config.toml
model = "spectrogram VAE"
dataset = "short pieces for a synthesised band: melody, chords, bass and drums"
train_examples = 26041
n_mels = 64
hop_length = 160
input = "log_mel"
win_length = 512
bottleneck = "kl"
downsampling_factor = 8
encoder_arch = "resmlp"
encoder_norm = "layernorm"
encoder_norm_position = "res_post"
encoder_activation = "gelu"
encoder_mlp_ratio = 3
encoder_layer_scale_init = 1.0
encoder_parallel_block = false
encoder_inner_norm = false
encoder_patch_size = [8, 8]
encoder_conv_stem = false
encoder_layers = 12
encoder_width = 192
loss = "mse"
latent_channels = 4
decoder_norm = "groupnorm"
decoder_activation = "silu"
decoder_weight_standardization = false
decoder_channel_attention = "se"
decoder_widths = [32, 32, 64, 128]
decoder_blocks_per_level = 1
decoder_block = "basic"
decoder_attention = false
decoder_upsampling = "transposed_conv"
kl_weight = 0.1
init = "lecun_normal"
residual_init = "none"
optimizer = "muon"
muon_scale = "match_rms_adamw"
lr = 0.0017
momentum = 0.95
nesterov = true
orthogonalizer = "newton_schulz_5"
adamw_lr_other_params = 0.0017
grad_clip = 1.0
ema_decay = 0.995
steps = 9100
batch_size = 128
epochs = 44.7
lr_schedule = "constant"
warmup_steps = 450
weight_decay = 0.09
adamw_weight_decay_other_params = 0.01
Rows from block 0 of the decoder of a small spectrogram VAE, named by matrix and row number. Rows with one number belong to one channel. Each number is 128 + 32 x the weight over its row's rms, rounded and kept within 0 to 255. All counts start at 0.
After each channel's rows are labels from the 100 clips, of 14976, where the channel reaches its highest value: "responds to" is what is common among them. Only what is clearly more common there than usual is listed. The data: short pieces for a synthesised band: melody, chords, bass and drums. In brackets: how many of the 100, against the usual share in percent.
# convs0: first 3x3 conv (decoder.mid.0.convs.0.weight, 128x128x3x3, each kernel summed), inputs 64-127
# convs1: second 3x3 conv (decoder.mid.0.convs.1.weight, 128x128x3x3, transposed, each kernel summed), outputs 64-127

convs0.62 [ 83 133 140 108 115  97 134 130 102  88 100 147 104 118 100  95  90  76 134 115 101 101  81 123 235  89 156 115 120 150 164 122  70 162  92 117 148  78 136 104  83 132 136 118 126  92 104  66 120 138 168 161 118 110 118 133 129 166 120 119  84 135  94 151]
convs1.62 [136 173 108 156 146  83  99 191 154 139 136 170 115 145 157 210  87 133 107  69 108  89 143  90  91 119 101 112 111 149  81 123 118 141  55 114 120 138 123 129 110 112  79 118 121 115 152 149 199  99  94 114 146 158 132 147 131 133 124 131  28 107 110 106]
responds to: organ-like (31 vs 10.3)

convs0.4 [123 124 174 152 137 132 170 133 111 176 102 122 114 155 132 116 121  44  71 126 143  88 135  92 170 103 113 102  66 135  98 146 153 143 137  96 133 141  72 176  63 122  85  98  85 129  90 122 169 155 145 147 168 167 113  69 189 143 134  67 106 182  69 144]
convs1.4 [141 136 112 135  87 109 138  89  48  86 143 101 137 115  61 143 144  91 137 160 198 124 105 144 153 159 143 113  70 136 183 120 104 176 131 128 118 175 114 133 137 129 100 126 121 174 107 109 200 118 102 108 130 173 111 166 128 120 129 108 204 122 127 120]
responds to: closed hi-hat (49 vs 23.3)

convs0.108 [ 31 167 174  64 105 135  82 138 124  75 105 127 147 112 137 100 166 132 122 137 135 148 115  99 162  58 135 102 114  89 123  99 146 127 118 133 129 118 135 110 156 175 134 136  69 130 182 153  99 115 178 116 110 125  99 184  80 186 124 121  94 124  72 147]
convs1.108 [130 137  91 156 155 142 138 112 137 144  96 196 179 105 184 182 157 123 101 162  96  81 108 143 168 152 102  78 125 102 113 100  65 125  77 184 143 124 148 113 137 122 100 202 125  82  95 100 178  78 126 107 116 153 152 122 217  61 115 115  90 101 107 153]
responds to: vibraphone-like (34 vs 10.6); melody instrument: vibraphone-like (30 vs 3.9)

convs0.32 [172 125 127   8 171 111 126 111 165  82 138 126  88  85 154 125 114 100 173 116 143  87 136 104 147 125 127 207  88 161 101 107  78 137 143 132 183 163 124 129 106 137 100 128 161 130 151  84 100 116 103 135 106  60 154 135 100  77 122 124  99 149 119 125]
convs1.32 [154 142  78 134  93  70 101 149 143 103 171 177 173 194 190 154 122 134 162 108  65 131 134 110  59 129 127 147 131 131  80 176  82  88  75  84 109 108 131 149 139  97 158 128 134 104 128  85 148 128  48  55 153  88 155  93 133 131 125 115 104 109  86 146]
responds to: organ-like (36 vs 10.3); melody instrument: organ-like (32 vs 4)

convs0.90 [108 143 155 109 143 109  82 156 106  86 106 152  91 172 170 131 189 134 104 135  93 101 126  39 135  95 129 116 108  73 156 132 115 142 149 148  98 131  41 105 132 107  69 137 111  84 138 112 135 134 112  67  62 179  86 122 127 142 123 101  99 186 114 148]
convs1.90 [125 120 153  99 146 108 135 145  76 141 166 113 119 168 146  52 156 119 121 136 108 135  93 167  70 166 117 206 173 122 103  95 183 125 181  67 138 167 130 142 138 174  68 142 162 133 155 137 109 173 154  98 130 145 129 158 174 147 118 139 102  80  87 222]
responds to: bowed string-like (36 vs 14.5); melody instrument: bowed string-like (28 vs 3.9)

convs0.22 [ 94 115 115 151 170  84  97 123 148 110  92 187 123 107 151 112 121 123 159 139  64 122 187  98 118  75 127 117 158 104 139 120 146  76 153 170  38 118 135  80 150 109  69 125 145 129 142 134 125 161 127 114  24  99  41 142 137 125 133 183  86 109 120 167]
convs1.22 [223  78 116 120 105  74  77 133 101 128 135 153 180  82  97 121  76 106 102 153 111 135 106 154 116  99 143 121 111 124 148 177 128 139  71 123   5 131 107 157 117 147 125 177 146 119 135 131 122  72 123  95 117 159 137 203 115 176 111 129  98 104 127 132]
responds to: drums (98 vs 65.2); closed hi-hat (68 vs 23.3)

convs0.96 [154 152 102 151 156 149 150 122 136 170 179 113 123 161 142  98 122 121 130 145 145  98 142  78 128  65 115 170 179 119 145 119  84 118 179 112 165 157 101  80 164 105 177 172  97 140 107 121 152 158 132 156 146 146  62  54 134  43  90 111  95 120  81  60]
convs1.96 [109 187 169  79 150  86  81 132  91  89  98 216 102 158 140 125 129 160 160  77  55 106 124 161  58 118 121  81 103 128 171 119 181 122 159 129 150 111 124  80 145 119 159 132 120 100 111 122 122 119  78 143  92 137 141 103 133 144  86 127 127 104  61  69]
responds to: square lead (28 vs 10.7)

convs0.20 [112  95 107 145 115  91 118 151  89  91 152 158 125 122 125 145 138 116 179  63 115 119 116 133 109 154  59 108 147  58 167 169 104 124 103  80  80 139 168 112 134  81 209 144 144 139  64 119 145 160 172 100 175 111  90 104 121 135 114  84 115  76  89 159]
convs1.20 [110 142 168 115 143 139 112 122  98  69 136 102 147 126 142 148 172  99 176 170 166  83 118 115 121 160  96 130 107 150 154  97 128 157 120 160 119 184 192 152 114  95  82 139 107 135  72 187  69 125  81  83  95 103 146 129 159 149 124 117 108 164 177 167]
responds to: bowed string-like (51 vs 14.5)

convs0.37 [166 123 110 117 116 155 141 139  90 146 179 117 171 130 111 153 102  98 142  62 120 105 137 152 139 193 107 104 101 141  78 107 121 102 121  43 180 102 127 143 147 118 158 122 127 136  86 123 119  85  95  79 159 119  72 156 161  87 145  97  90  68 160 119]
convs1.37 [158 152  95 203 204 146 110 147 144 112 107  71 169  66 183 161 127 128  87 145 138  61 141 146 134 146 145 103 177 181 167 112 127 198 151 179 110 146 153 104 158 103 106 163  99 130 105  68 170 183  98 161 200 175 115 137  91 109  98 152 130 132 182 147]
responds to: muffled (low-pass) (31 vs 12.1)

convs0.34 [140 121  86 224  98 102  80 141 112 109 119  71 128 112 135  77 173 115 111 132 146  95 105 133  83 187 112  92  45 143 127 120 132  92  97 102 124 109  74  98 158 109 100 140 188 130  77 152 128  95 113  96 146 123 132 147 153 130  91 119 124  89 159 122]
convs1.34 [160 121 115 189 151 153 139 144 135 110 106 144 172 175 153 126 190  83 114 108 125 100 136  68 134 139 110  58 104 169 144 101 105 176 191 172  89  90  77 129 145 153 147 164 125 127 141  90 209 152 131 126  80 144 134 149 114 177 170 147 168 127 108 122]
responds to: muffled (low-pass) (38 vs 12.1); clipping (25 vs 8.2)

convs0.50 [ 88 129 194 124 152 183 155 123 153  83 170 115 137 166 107 125 114 186  89  85 139  94 163 178 106  69 109 155 166 116  96 135 201 157 114 154 136 127 143 107 102 114 129 170  84  76  92 116 170 161 143 172 136 194  61 143 129 139 115 117 148  87 145 140]
convs1.50 [102  85  94 127 157  96  97 194 113  94 142 151 102 135 144 153 121 157 163 165 139 168  96  83 122  95 135 116 103  89 168 194  66 173 140  62 109 126 162  75 135 112 141 114 100 138 161 111 106  69 149 112 127 126 120 143  78 150 164 129 113  68 170 116]
responds to: square lead (28 vs 10.7)

convs0.88 [143 177  82 124 155  97 115 148 149 116 161 121  71  62 149 133  96 108 178 155 119  61  95 123 156  27 141 127 118 150 129 117 136 141 110 116 169 115 105 102 103  98 129 162 186 140 167  48 104 104 101 147 107  47 131 150  88  88 110 156 122 112 129 146]
convs1.88 [124 153 199 133 105 146 162  83 121 134 118 143 143  48  97 176 147 119 142 134 133 119 210  92  99 114  82 128 128 154 201 125 124 144 147  91 118 132 146 158 143 174 116 101  83 146  87 166 185  90 115 127  75 122 135  91 121  50 115 115 145 111 122 124]
responds to: bass line (100 vs 64.1)

convs0.31 [101 122  41 185 177 163 160 136 119 124 138 145 111  67 108 102 131 206 170 109 118 136 119 165  80  92  96 149 181 130 133 155 141  80  71  16 137 123 119 130 166 118 152 188 153 105 112 133 156 103 123 104 107  99 146 179  68 102  82 154  98 113 184 113]
convs1.31 [135 112 133 136 103 134 108 169 147 113 123 149 155 153  99 120  98 114 156 120 117  81 132 172 156 188  97  70 135 124 115 116 103 117 165 196 136 103 118  96 136 199  98 108 141 164  77 153 164 102  94 134 130 155 137 137  22 135 124 151  60  96 125 116]
responds to: muffled (low-pass) (35 vs 12.1)

convs0.104 [194 129 131 120 152 120 105 148 134 179 146  86 134 130  92 132  43 129  90 129 105 134 157  93 122  73 126 121 139 112 131 121 151 142 118 112 192 112  92  93 142 133 107 107 186 151 101 175 121 110  91  84  78 189 123 106 120 157  95  93  98 135 111 137]
convs1.104 [151 165 145  81 127  92 125 153 101  95  92  84 135 114 109 127 180 138 163 129 127 122  73 134 123 142  99 111 133 160 186 176 120 142 129 189 103 151 154 164 166 120 124 125 167  86 122  87 156 127 132 187  57 164 126 166 183 154 149 135  92 110 166 127]
responds to: closed hi-hat (49 vs 23.3)

convs0.60 [ 99 120 143  90 116 134 128 156 139 138 154 126 110 154 147 101 112 116 119 149 159  90 145 187 147  26 144 141 132 108 104 148 176 148 111 103 169  98  66 119 114 133  64 141  80 131 133 165 155 115  76 146  82 167  43 126 123 115 119 115 151 124  69 117]
convs1.60 [161  77 112 113 106 112  50 157 131 160 115 185  78 183 150 150 114 158 138 130  87 156 100 160 146  69 145 115 135 132 149  75  93  58 122 173 181 145 100 137  96 122 132 113 168 147 132 103 130 114 147 141 114 186  21  90  95 106 120 137  93 103 191  81]
responds to: closed hi-hat (68 vs 23.3)

convs0.48 [138  94 101 119 154 156 112 135  72  83  52 153  95 117 126 138 128 145 174 116 113 149 139  81 118 153 139 156 123  72 107  98  99 155 123 158 120 101  47 101  39 121  90 109 131 150 109  98  92 152  87 125 120 112 126 120 152 130 169 130 121 145  97 109]
convs1.48 [ 84 137 134 198 115  94 129 103 160 104 149 146 173 131 171 167 106 176 154  91 131 108 107 141 148 139 109 140 118 172 158  78 128 132  81 149 119 148  92 116  75 155  86  97 106 171 125 111  95  99  65 125  67 141 205 135  98 109 114  83 136 112 174 112]
responds to: bass guitar-like (71 vs 21.3)

convs0.111 [ 98 112 119 118 159  65 123  98 113  96 107 155 134  89 162 145  85 116 183  82  99 153  97 115 103 145  76 107 124 120 132  94  70 124 155  19 164 130 124  73 104  96  98 194 134 127  73  53 104 120  60 114 128 117 201 120 111  71  88 107 101 152 160 149]
convs1.111 [174 156 129 134 126  84 105   9 134 118 158 142 112 102 148 175  96 115 127 132  93 157  95 140 144  99  76 136 149 141 142  95 111  50  81 192 100  95 110 118 111 185 120  99 126 138 147 155  88  83 124  84  88 148 164 126  69 106 109 101 166 143 137  73]
responds to: clipping (27 vs 8.2); text has "clipped" (27 vs 8.2)

convs0.105 [117 165 122  83 146 104  78 122  84 143 149 142 157 138 156 136 128 131  56  94 130 137 104 133  88  68 138 145 126  70 112 147 189  89 130 173  94  95 110 168 111  92 123 125 135 119 126 180 166  85 115 134  83 139  36 115 124 150 158 172 117 156  89 119]
convs1.105 [134  93  90 130 197 156 145 166 131 164 109  89 157  98  88 146 165 131 139  93 118 116 131 127 160  95 131 129 139 129 146 146 124 153 136 134 142  36 107 153 123 158 134 146 122  93 140 145 203 140 143 151 188 164   0 180  77 160 118 131 147  97 185 113]
responds to: kick (100 vs 65.1); drums (100 vs 65.2); open hi-hat (41 vs 19.5); clap (38 vs 16)

convs0.98 [ 95 163 148 154 164 117 114 130 109  85 125 104 134 107 137 132 172  56 119 166 116 123 140 139 113  67 137 113  99 173 157  86 143 156  57 121 154  76 147  70  76 119 121 120 154  90 193 149 112 107 166 136  83 163 130 131  77  51 104 137 107 123 145 149]
convs1.98 [ 92 139  82 110 110 149 109 154 164 154 143 125 158 161  59  62 150 153 133 111 139 147 128 111 145 113 118  99  81 150  94 172 132 148 131  94 105 133 113 134 135 174 141 103 115  98 146 151 178 168 172 112 130  89 124 119 225 141 139 123 116  86 145 115]
responds to: vibraphone-like (29 vs 10.6)

convs0.12 [ 82 167 141 141 121 148 150 144 137  93 122 116 110 188  91 125 146 118 125 100 152 160  88  45 126  96 129  84 149  86 102 156 149 117 103 139 136 131  69 106  76 125 123  38 135  78 135  65 141 127 152 160 123 136 114  78 123 155 170 156 106 141 143  88]
convs1.12 [122 128 179  91 184 142 101 132  51 148 106 110  99 102 190 141 165 118 145 116 123  48 122 148  92 168  94 174 221 159 141 118 180 137 156  67 150 104 139 158 156 143  48 153 155 107 146 121 163 101 174 122 110 163 140 141 113 139  71 144 130 127  54 171]
responds to: bowed string-like (34 vs 14.5)

convs0.121 [ 98 149 147 124 142 137 101 157 108 139 126 122 120 123 174  65 118  69 105 144  96  97 115 145  83  67 126 230 120  93 120 166  78  92 143 122 132 154  90  92 113 134 155 165  99 128 115 156 134 131  65 164  98 160  83 170 123  76 131  88 126 182  97  98]
convs1.121 [ 94 180  76 139 119 148 151 144 164 144 148 111 162 103  23  76 122 173 117 122 129 179 114 103 131  90 109  58 170 157 137 114 103 125  93 152 157 124 172 147 138 189 161  91 132 121 160 146 150 160  92 187 134 178 133 119 126 144 104 171 115  94 132 129]
responds to: harpsichord-like (34 vs 10.6); melody instrument: harpsichord-like (26 vs 3.9)

convs0.5 [111  81 163 131 147 116 121 140 158 101  91 164 139 166  39 124 176  46 120 157 127 135 188  80 144 116 208 112 154  80 121 157 125 115 106 165  60  74 144 127 130 150 155 124 164 133 146  79 189 141 163 136 116  76  98  73 136 111 155 136  83 118 101 145]
convs1.5 [158 174  58 181 135 126 100 135 151 100 158  77 151 130 215 128 117 150 118  89 124 101 117 175 128 140  63 139 157 134 138 152 135 141 120 134 153 175 156 128 160  89 120 170 136 133 109 166 110 122 103  82 111 130 159 149  93  87 119 143 133 172 149 108]
responds to: muffled (low-pass) (39 vs 12.1)

convs0.113 [101 136 169 139 112 113 207 137 116 159  80 128 104  89 118 112 125 117  94 113 154 107 118  57 166 125 123  94 110  36 147  97 128 141 137 140  82 116  89 131 120 141 140 133 164  72 131 106 121 160 163 126 109 134  67  63 160 145 155 192 139 107 134 165]
convs1.113 [160 115 101 131 154 134 123  84 125 102 114 133 150 107 100 117 112 139  67 122 116 153 142 108 124  81 126 119 161 155  73 105 170 154 158 184  16  44 132 163 121 167 134 187 106  91 114  84 140  87 146 117 174 174  70 125 189 136 146 100 116 127 112 160]
responds to: closed hi-hat (58 vs 23.3)

convs0.127 [ 34 147 101  90 130 127 220 147 122 122  98 134  98 190 147 150 132  80  84 104 122 122 123 148 177  72 102 106  95 131 111 124 132 179 179 102 130 160 128 106 111 139 119 162  49 102 152 134 104 143  92 159 146 147 100 133 181 136  89 116 140 132 111 145]
convs1.127 [102 116 139 120 156 144 153 145 142 107 142 104 109 112 177  84 163 126 112 153 170 114 104 119 100 145  82 154 159 122 138  87 126 136 179 134 172 166 111 144 121  73  88 123 128 117 138 125 184 124 119  65 141  72 162 127  90 195 172 103  35 155 152 129]
responds to: harpsichord-like (44 vs 10.6)

convs0.43 [137 148 129 148 151 132 179 147 130 103 125 103 197 102 118 119 141 109  86 136 130  97  84 145 129  88 135 181 139 167 120 116  94 159 109 110 198 119 110 141 119  99 169 106  73 134  83 104 144 137  91 159  82 148 102 197 147 124 152 164 159  79 100  86]
convs1.43 [129 119 122 125 140  72 130 164 116 131  89 153  92  66  84 125 122 145 103 124 101 133 159 134 143 148  98 126 115 113 180 108 147  59  91 133  76  11 133 148 118 150 133 129 170 168 124 137  97  83 169 148 128 114  55 152 103 132 165 138 148 125 155 124]
responds to: bass line (98 vs 64.1); bass guitar-like (62 vs 21.3)

convs0.36 [160 152 120  95 131 136 159  94 134 165 173 104 150 115  78 126 107 157 115 112 151 135 143 137 171  56 139 153 160  96  87 100 147  89  74 157 145  81  87 150 154 154 121  67 141 128 195 111 160 124 146 148  61  96  68  96 126 173 124 123  71 116 118  89]
convs1.36 [119 147 119 142 155 129 139 158 150  83 139 198 164 182 179 130 146 182 145 136 113 113 111 103  84 132 115 129 108 165 200 145 126  93  80  94 111 162 164  79 171 123 111 154 109 111 113 152 113 144 123 136 143  90 167 140  96  84  85 134  88 117  42 136]
responds to: vibraphone-like (40 vs 10.6); melody instrument: vibraphone-like (33 vs 3.9); marimba-like (27 vs 10.4)

convs0.99 [143  50 108 116 157  82 133 152 124 116 132  95 131 113  89  93 138  92  95 129  93  83 138 122 126 148 159 101 113 113  94 152 119 168 130 112 133 143 203 161 166 119 137 117  81  74  72 108 145 123 113 109 124 111 113 184 161 139 113 164 155 118  90 113]
convs1.99 [125  54 107 117 188 133 127 128 139 114 127 120  73   9 121 166  97 163 131 171 113 148 162 156 159 166 139 132 160 180 130 128 126 119 110 144 124  87 101 137 119 193 130 127 145 124 143 160 139 154 139 118 134 140 104 135  81 171 140 175 111 201 167 107]
responds to: closed hi-hat (70 vs 23.3)

convs0.66 [ 70 141 111 161 106 127 157  99 117 167 145 110 142 160 119  86 183 107 167 136 127 120 165 106 137  81 156 130 121 107 152 136 126 153 115 118 128 123 173 160 175 100 149 150 204  96 157 162 102 139 117 161 121 160  97 109 161  67  91 135  90 142 104  56]
convs1.66 [ 77  81 181 139 174 131 132 101 101 179 136 129 132 110 128  91 117  68 151 140 150  61 112 120  57 122 137 122  73 144 110 139  75 139 139  37 131 141 133 141 119 165 168 209 107 168  44 104 110  77 114 112 123  96 135 149 202 100 142  86 142 107  85  94]
responds to: square lead (30 vs 10.7)

convs0.39 [ 77 153 142 100 137 140 166 154 151 160 163 117 153  65 113 109 145  75 133 116  98  66 129  89 120  65  88 180 120 122 130 133 136 135  78 120 118 129  88 166 189 134  76 151 155  77 168 124 155 137 159 175  89 114 116 139 144 111  95  79  94 138  84 143]
convs1.39 [138 150 144 148 122  44  93 138 112 109  67 156 102 183 105 135 126 119 129 117 109  54 127 192  52 143 116  58 182 128 155 139 114 123 104 142 117 128 122 116 141 180 144  86 141 142  66 105 141 118 113 108 121 141 133 137 186  57 161 152  79 145 136 120]
responds to: closed hi-hat (59 vs 23.3); marimba-like (26 vs 10.4)

convs0.79 [127 122 154 190 110 126 142 155 103 103  88 181 109 174 121 129 126 146 111 133 129 108 135 115 166 117 136 149 147 158 141 121  59 148 181  97  91 183  94 114  86 117 144 114 120  69  82  82 113 158 134 133  86 159 106  95 111 149 157 142 136 147 110 101]
convs1.79 [130 110 157  55 132  76 143 204 185 108 153 115 124 107  33 120  97 137 140 133  72 188 166 136 192 133 137  40 124 142 109 181  60  98  81 112 126 119 142 141 131 118 161  74 133 133  80 125 143 125  90 140 125 125 100 124  90 163 162 139 106 118 151 102]
responds to: harpsichord-like (28 vs 10.6)

convs0.45 [141 134 101 110 142 102  69 137 110  87 146 100 138 135 138 121 102   9 158 136 106 149 107 158  77 137 139 138 138  93 117 145 151 118 148 119 134 115 127  83  47  80 118 156 126 149 114 120 142 132  88 123 160 126 116 168 120 154 133 122 152  76  98 145]
convs1.45 [ 81 162 138  52 108 116 157 172 170 109 142 114 132 179 129  94 131 165 126 129 147 223  77 141 166 138  95  67 113 137 120 154 117 139 134  93 124 123 154 151 151 112 174 134 130 116  95 132 102 160 140  61 111 135 132 152 177 110 179 160 132 137 138  72]
responds to: organ-like (26 vs 10.3)

convs0.19 [ 88 114 112 133 107 135  82 157 110  73 117 125 131 141  81 148 140 117  93 139 119 116 106  64 159  54 132 113  72  80 161 136  81 139 149 137 114 124 149 139  73 155 133 117 157 156 100 147 152  98 157 133  85 177 126  94 129 143 129 190 116  94  66 145]
convs1.19 [133 144 163 187 141  92 188 157 157 113 176 117 158 150 185 174 115 149  77 108 128 106  93 140 109 167 164 145 114 132 171 142 115 108 139  92 118 151 112 171  92 107  55  73  99 185  80 131 147  91  73 115 138 127 162 149 118 141 134 159 105 138 110 126]
responds to: harpsichord-like (55 vs 10.6)

convs0.81 [134 148  91 126 101  78 147 108 118 172 119 136 128 129 107 107 117 140 128 126 135  94  67 122 101 140  87 121 126 145 127 144 113 168 121  86 121 145 127  95 141 123 148 121 119 153 119  88 129 143 155 167 117 123 170  99  90  86 164 144 167 155 145  81]
convs1.81 [171  76 112 104 183 144 132 175 126 175  70 101 100  88 152 161  94  88 137 141 114 116 163 140 131 134 193 114 180 128 151 146 116 133 166 128 195 103 133 196 100  92  82 145 149 126 149  74 104 136 125 142 136 163  78 105 132 167 165 112 109 170 125 138]
responds to: bowed string-like (34 vs 14.5)

convs0.10 [176  74 123 155 117 103 134 114 155 133  71 142 150 120  70 161 136 107 137 176 150 113  90 133 147 130 145 120 157 117 153 137 129  81 106 163  71 137 126 148 150 143 144 159 134 157 103 154 119 122 147 176 135  91 134  85 126 138  93 145 128 107 153 110]
convs1.10 [ 79 144 152 102 186 193 132 140 103 100 101 149 193 139 102 110 183  90 172 128  57 140 174 121 101 141 119 110 102 169 153 175 108 180 127 124  94 107 213  94 113  87  98 116 133 130 103 110 113  83 103 148 171 110 133 162 144 146 182 136 134  59 122 152]
responds to: muffled (low-pass) (29 vs 12.1)

convs0.125 [131 129 149 111 141 122 146 124  67 110  96  94 106 150 109 128 113 128 191  99 146 134  95 153  92 178 105 112  89  88  92 111  92 181 145 159 111  92 123  60 120 131 117 170 129 125 114 100 102 122  22 102 109 142 199 119 101  80 115 113 132  97 127  70]
convs1.125 [181  70  93 137 139 135  61 128 145 148 194 209 160 123 117 123 138 116 122 137 135 138 160 132 154 169 128 137 114 148  82 164  66 115 131  87 119 106  97 124 178 129 135 128 118 147 153 114 184  97 152 105 145 152 109 166  31 123 211 127 122 150 115 183]
responds to: clipping (34 vs 8.2); text has "clipped" (34 vs 8.2)

convs0.107 [160 160  55 102 152 147 132 142 109  99  77 149 131 125 141 155  85 185 164 109 119  95 111 145 137 153  30 137 105 130 130  98 111 129 126  97 134 118 116 130 134  89 144 163 157 125 103  83 163 138 118  83 143  42 166 126  99 106  86  34  90 112 134 129]
convs1.107 [146 131 107 119  45  86 153  88 149 170 192 102 129 186 139 163 162 131 162 122  98 130 142 134 148 152 208 133 136 108 176 109  90  79  55 118 143  89  85 116  80 178 145  92 111 171 114 104  90 103 123 108  86 156 108  95  90 149  80 112 149  67  99 110]
responds to: bowed string-like (43 vs 14.5); clipping (30 vs 8.2); text has "clipped" (29 vs 8.2)

convs0.114 [148 108 140  79 151 125 114 151 109  93  99 150 120  83 178 141  94 124  98  53 132 159 130 142 114 147 124 146 129 132  71 115 145 146 121  68 175  63  77  69 106 144 166 184 132 125 116  81 146  90  47  91 112 147 121 183 136 140 135 110 147 144 156 112]
convs1.114 [115  49 186  86  70 153 103  73 106 164 161  74 147 118 150 190 197 162 152 148 126  70  84 153  98 109 158 137 110 109 151 154  86 174 144 103 171 129 128 181 128 112 137 118 125 139  99 125  95 172 162 127 126  87 159 135  80  84 136 119 146 117 106  99]
responds to: thin (high-pass) (47 vs 11.8)

convs0.118 [120  53 160 101 100  82 122 136 125 164 103  80  83 144  70  64  48 131  85 142 118 110 158 162 103  76  71  93 151  98 140 117 146  94 128 152  68 122 133  91 158 137 145 119 106  92 112 116 169 169 165 120 149 105 100  85 144 114 107 162 156  56 118 117]
convs1.118 [117 157 170 173 131 100 124 151 163 128 133 174 113 157  99 170 139  98  69 130  92 116 116 181 146  22 113 143 117 155  96 143 137  47  90 105  56  35  83 130 121 144 120 199 147 169 135 150 109  76 112 110 170 127 160  73 149 135 135 144 108  98 171 135]
responds to: bass guitar-like (44 vs 21.3)

convs0.30 [186 130 158 216  94  95 136 139  91 167 133 140 121 169 142 165  74  80 143 160 136 189 126 173 121 163 103 119 174 100 139 118 181 162 155 132 158 172 149 173 174  91 162  72 118 173 139 134 121 125 187 127 147 107 156  99 100 159  89  94 121  73 140 167]
convs1.30 [134  74 171  69  61  23 121 158 113 137 117 128 122 187 128  90 144 145 101 138 139  79 136 120  77 138 117  99 105 128 123 111  74 119 133 137 148 140 137  85 114 147 146 182 133 128 115 182 167 141 114  74 151  96 115 142 133 119 148  43  96 138 117  99]
responds to: thin (high-pass) (29 vs 11.8)

convs0.122 [109 117 130 117 146 154 148  64 135 117 143 124 138 125 139 134  86  95 129 127 134 137 127 168 113  67 139 135 159 126 130 111 136 132 143 144 178 107 115 143  89 177  98 146 133  99 178  77 120  93 149 198 138 155 101  90 142 130 108 101 124 167  98  55]
convs1.122 [116 144 109 174 121 130 120 162 111 189 154 165 165 145 194 151 159 116 139 159  90 111 186  64 104 108 169 123 118 150 224 153  96 116 147 160  78 160 112  81 133 104 148 192 130  66 104  53 115 121 118 114 148 178 128 194 103 136  88 103 133 105 101 115]
responds to: clipping (25 vs 8.2); text has "clipped" (25 vs 8.2)

convs0.47 [117  81 177 154 162 118 148 161 112 117  84 120 140 121 118 162  94 135 184 119 160 172 155  45 142 101 129 117 169 138 148  90 147 149 138 170  34 118 160 123 135 195 135 176 161 111 164  74 100  98 190 107 130  75  97  81  86 159 113 171 103  88 165 117]
convs1.47 [156 119 103 190 165 113 109 188 145 128  95 108 154 116 138 103  98 121  86 112 149 110 156 132 120  56  67 111 108 165  90 165 120 155 122 142   3 132 120 149 107 138  95 134 109 122 119 119 203 105  82 148 157 186  77 154 132 133 130 136 113 126 134 170]
responds to: closed hi-hat (55 vs 23.3)

convs0.27 [148  84 120 124  89 125 131 159 171  93  82 129 131 208 135 118 129 127 160 121 120 160 156  82 134 176  67 103 123 101 147 116 104 150 135 167 100 138 125 122 133  80 147  99  95 124 166  85 103 185 167  97 118 127 106  75 165 151 115  61 100 117  92 145]
convs1.27 [149 100  77  88 149 130 107 114 142 139  66 105 100 163 115 130 129 130 130 141 119 114 118 136 171  61 174 146 111 148 122 193 150 162  93 142 126   0 112 191 135 105 139 116 129 140 122 132  87 154 105 171 102 101 129 162 128 158 101 156 159 106 130  78]
responds to: tempo: 70 to 80 bpm (26 vs 10)

convs0.73 [ 99 112 133 182 142  71 159 148 137 200 163 143  50  98 120 123 121  91 184 100 124  87 107 113 178 112 140 137  93 117 117 141 118 133  78 165 114 100 194  98 113 162 120 162 151  93 198  93 129  87 110 122 110 182 158  74 158 125 127 144 145 116 130 157]
convs1.73 [ 92 149  98  97 113 123 120 111 121 147 101 128 150 160 142 150 167 125 110 172 142 132 181 158 111 161 115 125  64 104 123 149 165 155 158  71 146 147  99  97 114  71 175 181 146 121  42 113 204  78  71 116 159  55 126 140 129  97  95  85 193 137 122 171]
responds to: square lead (30 vs 10.7); melody instrument: square lead (26 vs 3.9)

convs0.3 [108 140 199  81 155 122 156  99 146  99 140 147  71  81 138  92 158 140 160 161 112 175  83 143  97 114 133 121 161 135 186 107  85 161 157 149 137 160 129 136 135  75  89  95 129 139 137  88 128 133 100 239  70 153  54  85 131 136 132 143 118 178 146 137]
convs1.3 [152 108 132 130 130 131  83  85 154 131 130 177 135 142 134 200 103 146 114 109 125 169 172  79 153 125 140 171 141 142  93 130 202 146  66  89 110 161  59 134 158 128 100 152 124  56 161 125 187 124 175  57 160 141 133 125 144 107 132 135 135 129 140 128]
responds to: clipping (31 vs 8.2); text has "clipped" (30 vs 8.2)